config.toml
arch = "unet"
dataset = "single printed letters, digits and signs in grey, bent and noisy"
image_size = 32
horizontal_flip = false
conditioning = "none"
blocks_per_level = 2
scale_shift_norm = false
upsampling = "nearest_conv"
muon_scale = "match_rms_adamw"
nesterov = true
orthogonalizer = "polar_express"
batch_size = 64
warmup_steps = 450
adamw_weight_decay_other_params = 0.05
Rows from block 2 of a small image diffusion model, named by matrix and row number. Rows with one number belong to one channel. Each number is 500 + 40 x the weight over its row's rms, rounded and kept within 0 to 999. All counts start at 0. Numbers have three digits each.
After each channel's rows are labels from the 100 images, of 14976 (inputs lightly noised), where the channel reaches its highest value: "strongest on" is what is common among them; "patch colour" is the nearest of a few named colours to the mean colour under the peak. Only what is clearly more common there than usual is listed. The data: single printed letters, digits and signs in grey, bent and noisy.
# convs0: first 3x3 conv (model.enc.1.0.convs.0.weight, 96x96x3x3, each kernel summed), inputs 0-47
# convs1: second 3x3 conv (model.enc.1.0.convs.1.weight, 96x96x3x3, transposed, each kernel summed), outputs 0-47

convs0.75:507491477469513394501492488512429471528525492531493444492491464497457524533447494462482545498439507537520474441467429538531514449543574522455499
convs1.75:499482493565564553482533555480557475501507460562459511503545473449544469444478509559461472476517500560543522597520566517488439537549491438514511
strongest on: serif
patch colour: grey

convs0.94:506484550490511432459532505521511519463511513469530503567462474502467487566507436513507491522514500568533461577496495399514492419538420501552520
convs1.94:461476452543475531543495534438549520539476507453474557472461486545411472458542508509557552461478505514514487440491442518492434570438528451444485
strongest on: the character -
patch colour: grey

convs0.47:478494523438552467447546441494505461520499543503535447537515570501539483449530478491450564547512472489493492548498454511472521474514471495474415
convs1.47:455509513477448490500487581527541503496499495547479565526501461609480483498448475412484446463526432433496479432524509484492511573495536519475517
strongest on: dark on light
patch colour: grey

convs0.14:513489471512484534450508500458511491498515487530551507465465504519500501555445525538507466487494506514480492489572670473507376474530434473522439
convs1.14:528519519495455413469511443481472538491489508496534598479465466542485510454534518548441496538525437457500487467425479515417614530514495452522565
strongest on: small letter
patch colour: grey

convs0.12:421461487459491466494453474503570513540500486503475497519521495549518500506559477535418471531519496541542462468551400516441542446500507473454571
convs1.12:482463556494505551498560504536451462526459483494524412442466533499475497563484519558487577465447490498481538514518501562564511485551495475425497
strongest on: the character -
patch colour: grey

convs0.81:460542603541507499469567532515495489507493498504518552559449514472470495479488538528394535512591480503509448530551511553483458393528418480547428
convs1.81:559488523480500498477463458490549504543483509450448449481474492511459530545504502502498489489494496593516556462585474456556581542476470450455533
strongest on: dark on light; bold
patch colour: grey

convs0.6:498492499468501469453483480508521484571537486512462495570543501498501503545484496397532517508471546591624474515446478494467544383437487461493489
convs1.6:500487442590460474477465464474567538464499475497472472573447427453454447516496481507575495470493503535429543551472493490470443500511539475504496
strongest on: the character -
patch colour: grey

convs0.44:379493589449469545491492502499560497568470454461420478476506489521492474511471507517488553495533459437465496478554387541519482483521520546512446
convs1.44:471560489495549396479517555556417476370503520541494491505497495482548433444502530400513465483480517454568505498474567448524471510449484494474528
strongest on: dark on light
patch colour: grey

convs0.69:430498545484503460509482495445474487530537545527411591456508540484469492583517550494482506475485514484492519556492514498429478533476436507556544
convs1.69:511515483512490494531484523443588573530515481497550471546499496513443498419503549484507492499489518478448450415587464495510488522484482509557524
strongest on: sans-serif
patch colour: black

convs0.25:460476488495428459455522518488488464515486450433545484515468491500514484564521531508468434519494488545510429581499495520539492431513528514484526
convs1.25:490463498526441457542484491510532498467581560537441432525534440476492535484503549512582487526502543491463535444580481535547445514470525492527508
strongest on: serif
patch colour: grey

convs0.68:552492502507509459457481504459548546491531496522556435508523507482487522483469466435540537476499515490494507477591423513502592529532530502522400
convs1.68:452474494516437475542492495574462436515423496464481504481476537489528566479462543468497548521547425489456559524446466460474500486524460526514526
strongest on: the character -
patch colour: grey

convs0.52:458489503543489430529489528508551534487463508479554436497492472503518464535524493511460463523500508540520485492542436490531550492547516473488440
convs1.52:499452469473496462399473470508477512506510506506520473546525530472542476504481524485522496478498473540453506479498564466475436530475459509575573
strongest on: small letter
patch colour: grey

convs0.33:501482475503428525497497548504427505553464481485467461481542454483471547551449554441585526487437483496506455400463449439457528441513570522498422
convs1.33:517468477542556502487513509515520499497509528525496500601506530482542480507508470452468604521533552555496483510464541518468387563505473484523510
strongest on: bold
patch colour: grey

convs0.5:479491485506519529560453527497463576492532542472492537483495530510521515489444482486524481518507532447452500395442454469526499440594545533531588
convs1.5:480490457499478504525459437520478512476456536499489456470508569494478449457566517445521580516499516453573467559568536489515508539390456454438414
strongest on: the character -
patch colour: grey

convs0.50:443509509494540480539488521462595526498507494491520475384503483514480506503555566538531547521518499511489527519520528529534464525504459527496625
convs1.50:481486550543447578542459426547469431563554466494499504460496504472455487513518499468445520542427448550477452520507486504544567524466479437486420
strongest on: bold; the character -
patch colour: grey

convs0.9:427548571537451487466540521454582459452542547464444544437476459501434451478502501474503462459477408449493436555459558512514496533440502505502492
convs1.9:457513451465470512510470491555475502566441602494532519532518572533482551572453537437503517450561445514484482454604543467478476503470508511539526
strongest on: sans-serif
patch colour: black

convs0.65:518478442501483493488445485476475463434488477460526440486464511505543534502535474435557542551460504513528506509529501438430503525555591528462467
convs1.65:454500507495458502475534452510478486476488510488476442506547486501541513513471474490525405515534524502431502532502507507540465427447460480499503
strongest on: bold
patch colour: grey

convs0.91:445532506475461417541531493451516512499490518488523471555524499523518503502497363549537441493484492560522496504534452559463519555459462527451540
convs1.91:524455500488565516489475546486528453513476492414454541447478495471479516538502482442517566493496540501560448513495502442536429482568454536563508
strongest on: the character -
patch colour: black

convs0.82:412477574517496512467520477499600453443458512476499510572456511485485525470506553467432535432550528496541497531572462500465486499494448514551482
convs1.82:501560503490561470452526462492502502452504477483490470474539527493504426552458514476550511455546522515533493426432508503487452567492496494506575
strongest on: bold
patch colour: grey

convs0.86:472517466468483483541469514503457481537484522494572466577522448474478539530446547517413541490498493571520457520466454468498455453505473433537490
convs1.86:509475550543520567440537515511457491462502431453481493472545509493548507534478451458536412539483502495573519514512557554453490492560571577451517
strongest on: bold; small letter
patch colour: grey

convs0.4:512474461501485517491525509511467486560497535527510534546491529504499544491553456431515462504464548527493588489529506457388476517501534471508495
convs1.4:437498537452465473480408481489569524488489445491460522474530499568559558483458449487445525541528503480562451612463477464492512514467460544456459
strongest on: bold; dark on light
patch colour: grey

convs0.88:486444514513444423534524573476455528486515475519514464515511501496451493528440476452556494485541487510438507524514530430612505493438608498471493
convs1.88:428554533473512502530498495473475495467512496538439504499528472512556567498520544491382447553438534510551513475488495569472453478535408553529469
strongest on: dark on light
patch colour: grey

convs0.34:514505461520576426509505480511505486464518466534506461476562549480491519469542546474464502398445530489437454581528497531498417573446435512479539
convs1.34:487537497494527518556495510541454486532491550451514551495501467483488533593457495468562416502479457447515514437499569510602547613560514493505524
strongest on: sans-serif
patch colour: grey

convs0.59:495510499428497498494512471503565444513484517534474424613544499556500528489446562405442517545473502482483512453489494502504499526539445500495502
convs1.59:504530442573517505515529476495487538574474435434516552426501490444534595535481440603559482471573495561487452567468411546460525437530553519564500
strongest on: dark on light; bold
patch colour: grey

convs0.77:517489476466523435519518499482541504460509542482528520486534512496510496511532506469539427471480496513455468460487501488519545636493467512491515
convs1.77:509520552534485487495531477449455505528519463510417492478441499538513490507480467532465421539519517553532447532504532525505550380529449488500506
strongest on: digit
patch colour: grey

convs0.29:490509526531487518534422492499532486494483513504558466419453493503537503517505482488637536515520530483497507499557440465402457539505516492501534
convs1.29:511472489476505486507513513560491543452509469536539450500474555491499485530440456525459446530476495525438577516471516586587614477500476507489553
strongest on: bold; capital
patch colour: grey

convs0.20:454526500510535540465484480485504571395495513450521474539459524477474434478483533500502501493622521500479443444535572514525425489445484464452430
convs1.20:563509531477482544490558501490480464461493583530567564473518479471550538527519419491557529516510484562455509517501536501505550477569536583478591
strongest on: the character -
patch colour: grey

convs0.17:500468460503526553482538455508547460496515505497465491503525480512512525529555531562509529512563500470493516489557430458476524544555446495452648
convs1.17:528533521515473498443464446459444484512491467461452448421497480484479472472566481506508545474496546486522476461514542550570469460494496521561455
strongest on: the character -
patch colour: grey